{"arch": "unet", "model": "spectrogram diffusion model", "dataset": "short pieces for a synthesised band: melody, chords, bass and drums", "train_examples": 26041, "n_mels": 64, "hop_length": 160, "input": "log_mel", "spec_augment": false, "win_length": 400, "conditioning": "none", "objective": "epsilon", "cond_dim": 192, "norm": "groupnorm", "activation": "silu", "weight_standardization": true, "pixel_unshuffle": 2, "widths": [48, 96, 96, 96], "blocks_per_level": 2, "scale_shift_norm": true, "attention": true, "upsampling": "nearest_conv", "init": "xavier_uniform", "residual_init": "none", "optimizer": "soap", "beta2": 0.99, "lr": 0.0026, "beta1": 0.9, "shampoo_beta": 0.99, "eps": 1e-08, "precondition_frequency": 32, "max_precond_dim": 1536, "merge_dims": false, "one_sided": false, "adamw_lr_other_params": 0.00078, "grad_clip": 3.0, "magnitude_pruning": 0.3, "steps": 9000, "batch_size": 256, "epochs": 88.5, "lr_schedule": "linear", "final_lr_fraction": 0.05, "warmup_steps": 450, "weight_decay": 0.1, "adamw_weight_decay_other_params": 0}
Rows from block 7 of a small spectrogram diffusion model, named by matrix and row number. Rows with one number belong to one channel. Each number is 500 + 25 x the weight over its row's rms, rounded and kept within 0 to 999. All counts start at 0. Numbers have three digits each.
After each channel's rows are labels from the 100 clips, of 14848 (inputs lightly noised), where the channel reaches its highest value: "top examples" is what is common among them. Only what is clearly more common there than usual is listed. The data: short pieces for a synthesised band: melody, chords, bass and drums.
# convs0: first 3x3 conv (model.mid.0.convs.0.weight, 96x96x3x3, standardized in use, each kernel summed), inputs 0-95
# convs1: second 3x3 conv (model.mid.0.convs.1.weight, 96x96x3x3, standardized in use, transposed, each kernel summed), outputs 0-95

convs0.20:496499505490529492508467530499525517468526499536492483480447476537560479482502536538526513479512496527502501521467543517504523503493496483486480493517522507530452481505482499500484519505548592500477513516521498520468480487509476455522501482504533478500474463535509542529495504483543501517
convs1.20:450523525492505486459489518512467524470492563493481537516507483508484483475491507497503479520470460540501524468483541500492503489480519471505526505489517447551550530498463504489517497479474514510479549473503502471482475508522497468578515504497499496490537534515495513470525482500518527532
top examples: square lead; melody instrument: square lead; clarinet-like; melody instrument: clarinet-like

convs0.18:464488504470586499525494497540505485489486527483479483513472508480515494502480503477484485504520532469500476499499498505485464494530498521529513498505493512521513523500504434522490489534438488500535474548440499489536504484556481482515497539500516488459450531503516483508472519508457500501
convs1.18:538505464449504503479489496495478458525500490530534480534551465510504478520493481476503473504508532500529479485559522528469511459457510507485518509552502496438522469485503497499534508516528485528493488555499524484493495473491482504500493451498486545545483503456492483485509518524507481480
top examples: key: G# minor

convs0.71:473473560457530483470526508527493486518503519509511516504530528478500479498452501500495527482495527483574522471465484516478520515485508551510504502503507517492494489467486484466501498548554523493580456489462499502503530498533476515498505498496508506513501475498485477521503455460507525487
convs1.71:488483466523489483486493495472505512504478495528459478481493488493548537499481502522482531509470468543529494517488518496534516518514484511500529428494470486478483494542489519541516456524510504522495499496554484493510501535540520571496480514526527497492527496525510503468477506571534483498
top examples: piano-like; melody instrument: piano-like

convs0.43:495514454514495534523445504520509505526509540497486504497557503479526525486484501493525500492507472562545497507497508480501502462474508526479514533467492526505507473496549501497527489506547499491500495504518478511540448496493506557516456465503454504533500522523466531481496501440497486526
convs1.43:535523502526492512524527493461524475465489516518523480480457512486494496547504507499469515506547489480467492493554495489545513503484523536519471459526492506471480481509529490480489476464529491487492498499516507505423546507498491443538520491480551467496514465478534521462505501510495509482
top examples: key: A major; string section-like

convs0.36:497505507499535514483501501505506524478512531455522527478527503493534539475507476478501530519458479487485508505488510501507524515516509505459495514513474485527440461478499502519515495471522603452547475520534479537519521476484509524497519480477522503548483488490502467510498506513472467466
convs1.36:500517547486523499549493537487491489503524466531506536566473489473495497478492481475505504500541501495506500515478469489496497510483462513511507485510492486528489483513508525495530484563513501517455496514517535551518487521451469493500519431515463462541526479523501474454514483502482511469
top examples: organ-like; melody instrument: organ-like

convs0.24:453498525544548491495475451507506546507536479560461467533504456490500471518446484506501514497491535477496477483516473520506524487509509480534521509514513528488520507498554500515519501503493466499483501500463501515523504533534496518463483457522452491530502529495519521517526511447525505495
convs1.24:507499556496479490561497493493457523485504463475506494460491466525528491498481477501517523462532504460484480487483480506518514448496527491491536467520489544465530454518534488463488532479526538484489477495474534508509462513489524470514526520508496477489469501523517484542499460465517467510
top examples: marimba-like; vibraphone-like

convs0.88:496521477491496513482469493514488517501526527505489484562539515469495514490529491495480521515470473540527484490498501515488500510494511532469511499492507471526497468461512484526530522464546534492480510502556487482537526492510459516497513493527552504518454496489438454510509523482480424513
convs1.88:499507481533508505535506537510513480483439497475473498533518461512506498490511528490531476469534528470517528509456499500516479541492531507482527525502517484496454482460490528506494539527478464486526477525507496512500470501482498542524501506515528518462548439530473462451489503467508476479
top examples: key: A major; plucked string-like

convs0.33:480505543520452505529505478498472504506500459542486493498511492504539503502501479478455507530516507488528510533519533489517463511499515523481488493478502511523477467501503474510506475517539510510535482524482492500520533494501443514522501518527534517528469418477478471518532520511472417505
convs1.33:494505535477520503460469545522468475505490550472532518458516496484475481495514505515481495516527473531471456498502461530500494490489432488492473525494461496505527492493451506526513550480501505490556514462500486490495488489524497490498513490489542498473450537482476556513494476499493520469
top examples: square lead; clarinet-like

convs0.54:539501453480522524486526505487538497538477513521526540451488508489469512499503518511512491515512510520486479500509485553464503495503502540469487483496507527505508525511444527520481464496579465482486520461496495491478515492508489522495489503508421508526501510481452500481516472508534549491
convs1.54:512516496511513520520513490537514522510493469519496498510477470459516507502547488536504475524506548528493457514493501490529517457490539560510541485505526535543500492541489524478494507464568509485488536501502495487488476591488492514499534477492489501505536506506498473501489467471522492509
top examples: piano-like; bowed string-like

convs0.60:524533543470559507485484481464494500510484477501513495513553508535542474497483473497511485502561498528525518468498505490512496547468506532507485507523494546474504525471482464533525515496529516516513483501541477476503536453476506495513494466478551490527482501476471528451500472502509531520
convs1.60:504545492546498497507496519539488473510522498464501497489503513474486516486476501506489514465472552523524501509434537506497488516525473471494508521468471447458558512479509496509506503493498510494523491460504506466527512471477459505499481515482541475484538456442516505456523530500477475479
top examples: key: G# minor; key: E major; clarinet-like

convs0.3:484501527474427485490525486499521498474546511494512503440454502533478484503513438505485537495527503489473536519445496476479494508512525504497516487489492467471525484464458482482498489472501513525530514500512516489513532483537447481451494499500510538481472501527501504530531504483499474456
convs1.3:473514472523478522488491494471485491487521520463503504540496537483530548499527522493528498513499472475539530475498426462478498513548472516481497489538478496531463490508517523483468516514488468486486497503515491514492494533492486474510511459512518459490558485509505468457479537438500471499
top examples: key: D minor

convs0.86:466549467490449546517489524507535489490492519497498491498422522501504503505489527494509449464470505466508533489510552463516478482544507511517493454482490491534544485516499515534514482500561494508551483534508506499503509489488514537473523465480506485478522530485498500513487471489503506479
convs1.86:483496464509484519509479503499536526521498492475478450512449473512495466468518463495511532517470501512496480473484449508469484471543503502478464470539476456490479491523479488481513513519518479496518506495489474490483496552439521465488516466505536525499471477534522517494538461466535508530
top examples: bass line; tempo: 80 to 90 bpm

convs0.27:483489493486476517523479474512504510530483495523527497474544476492537506509500499464493470508500521540520526523510492537454488524510489534498489486480495488523498515548500527522535473482500484417506489550518530469509531515522509498466493526500458508522446533481436484510503498479451477485
convs1.27:523475502500502513481500499545481508468481499497455526534517500514472511523492518499530503471499483496519507483517539504492528495526461495502529482472487498461490520531487477494482506469491509476452453482554531489502451561485482440475466521515490492550500513465467457524475504486454498526
top examples: key: C# major; key: C# minor

convs0.84:532512530524609479502498459551514581526482496504479499512528473499471483489474477500494493499497456475497497517529511485502517522511491499478484507502473508512485484508477523527496503488503458486532504456495499469530496466517476477497521455476497504479479494488495525522537497511451504516
convs1.84:516555526506517525507458537491503491465481492498502536487483475502497479517461454473525488473476479432490497472491522427483521479544520474540477510487490488502510527494499470515536498486496475508497479466501450509501525468459492486466484535503502499528522509478518480510461518497539471518
top examples: square lead; clarinet-like; melody instrument: clarinet-like; melody instrument: square lead

convs0.34:477497488485509496460529456524535503471479519475540521518491536491496517502521429500497472477459472507512492477518525535521476501481537511488512514506494477548493521489487499521537461496495488482515480478522499475569493505540480482492489521508523507483468521522453535471520543504491438496
convs1.34:466482535498473548513500498500474453499485472489489492545487493468452514473488517478526467510508511494481494480527445416572485498511460508501485472507480487535477540502527530504491532536487522519520486507489525499525496507451495467514503489474521487466541510506480491483512492500504478494
top examples: key: D minor

convs0.77:475515515503560522529481491514484496488512517511508492547522488479477515509511502549483477493481529458509513451510540507526466449420482553531528524501514534500532494479520493541478484526479494483508490511545508511472499472558498485486507487483506474494499509511461499519476508463477499486
convs1.77:492466507511481487501512500475506489495493500475486516504526501481486493491521499495475455473516464513460508537536502517419493511513480492498513478513429465469543535487491511481554481465520466513505564484486514459503490484438531528523480474480541490510500497496485494506476483513518473514
top examples: bass line; tempo: 140 to 150 bpm; tempo: 130 to 140 bpm

convs0.56:493488509519535521526494517527489488490505503503513487483531500463522505491511440528514542547504477595492473496449483509525486500494479476522494492491519546504547474478478483532463490504499539518509458477500509467517490490517485478513478505516486477458453513512526546486483489529516475479
convs1.56:489483516488517510511488493498525522520488506499495516536483519513478518477552517478519506505478555548478533486525517496560436496497487488530449487498476513487497524503539478483491441488478524478534477506473523549527510490473528495499461473480494457491505468525514516534532465493529475477
top examples: organ-like

convs0.25:494544514510482522509474492514511489484485510458472497465489559514549492486511563472475461478511515510511525473467464510518486523516499471505503509492503501499535550493470518512510509478507495501514478537569536537532496469514530493479455523489548482483464515531510526528468506499478479500
convs1.25:439446458498493511465539510489464483490488495477472535531496488495496530490506531510524484502510480515499468526528488513496525554525435522489477503518504474488449467500490543479488502526492508509521448532481545499474495538493523523473494457507490525504518493528480474472459483490513506488
top examples: organ-like; melody instrument: organ-like

convs0.11:481485480535598521531480502471504498486521542479489487476518454501524535547465487485503486521540532487491518493483466497527509476487509523518492500505517497529526489524498490501516493520514553508504431471475507540464542478499513490499497470488520505507478509512488465559509492480504488497
convs1.11:545500496467529492511455465467505504491497479475476481499500581493496465471488505507492557486507502527507511516516548505452507489479483485514493504509497504514502477507519500504520470472472478497526529572503487512534509473484513523500471497499512491469529524536465521502486574535501499541
top examples: bass line; saw pad; tempo: 80 to 90 bpm

convs0.14:478523504482562488482485506502516486506533487524522534450447482461489508525503504533504481467526462495477513493519507518513500456493551530520506475509506510481497488486486471514499481540483531485497443468523500482524498470500527471541485531473533505480483489477508523447518448493473464530
convs1.14:508533535530515488505450440513500466478524521500465519522541497518513447450469511497459518488481535510512496500497465465458527527533524479473467491471526507526518492501483510535497472492482483461477484523518458530445538494501493480492523506451492528499497509493459492513495514487497492514
top examples: square lead

convs0.65:489503474571574512479462530509470467524493529484449504497492519524533492491471506480495464497553480512527534522480517534500518493480524494507516491499501513473505477494499509488482486500524520475528497559456515517515498499508501527471432514494537507510490554507521483531496480520507473510
convs1.65:526536541507508464497522503525484486505525510518557472474476478493526457508463483499427508478503514474463512476535539535508501556528518460488487493512479515540504512529484503493483511527488504498498545479483489518474515497502490575509513484471474504504517468528485523498539500486529489470
top examples: square lead; melody instrument: square lead; clarinet-like; melody instrument: clarinet-like

convs0.12:500511507498505515511526452504528477503539506507472486488513500508514541529478487509491530529498503496467484495554438486458475479492500501513461521467512503522524503479511484514527502481484507522540591467472476525450504524537553531519491524466486502547501505493492512468494482527505500494
convs1.12:475542502495520515517481469495495508523479457500488520518482478467525511523499501511474462499512540469514529484488500502507443495481525495465484503487474496474480494496520535464519484535450462449502509467481471487522486453494475507455495457525448488516526494507458527508555483466510510469
top examples: key: B minor; key: B major

convs0.48:537473462475466470461500472505487497484443497501505511527501477508529508510526506500526490516499448497544510490476510528541508560509497507481510480514468560490508510516497512535500543490509463470552506470507475480489549507523492521456506478468512474525537484519537519517496535506486533495
convs1.48:497484510532489457505491538461503497529525497499528506473429500499526502506464500508480504504495532470541495472509458542494483462453482460536508479486504512482519544539507513504501484531534531528492477494494519514511493512525544484562489474505438483525480519512496496528525520529524484514
top examples: organ-like

convs0.55:524473527482590483545469516508511484505501507522519526511496506486535506476493498498523554508463455473543494514495479516508485494499538507483530486514506507477511500519483455497488508503527504467498495491520447493503497506559459501494529428529485527478482487474541491520471489472485501503
convs1.55:501490481506497462464481486528511502522530464504479481491540511538507478516499500549561511508537519533520536485481519555503527493508456546478485508485507509528507498474507509553481487504544532552480488556546495512494520460507503532483518528500463508522510485499489524516485485511487516542
top examples: organ-like

convs0.21:501523473509528501475511470469499495477502506520511505479534494478489512489553513520449496495490535465503523493515518526497483438445447493513485484501559485496453491526488503537510461514564487445479515518472528515483501498481493463511530479507473497500480514475490475519532456479488511488
convs1.21:480505491434516484547486480496468498497489516510493488500464504472498505494506508497532544457529451501495467553458466476493504504527510521507508501484466516510522530511529501487512578501476510517499493485474498448512513462485497500562465513506509507513550502500504461500454530485484503470
top examples: bass line; tempo: 150 to 160 bpm

convs0.70:501555516540579491490490494491539493497466531486493532493491452482538477453461532496520454470488501506509491476507528515503508524511510505480542511502458497542463489488493486488517493505543559524529478490494506487467490495513514493464456463506503486536489479490480513523485497477489536520
convs1.70:485486503500495500540481449450539483503524519504516502545544516511491510526530502529493521516541494474559539496456498482502501514500483517499487506475555537476541511490475501486506493498521454466496484501534527494505484495494456493490503485499543489467526498504504538438484505557513468480
top examples: organ-like; square lead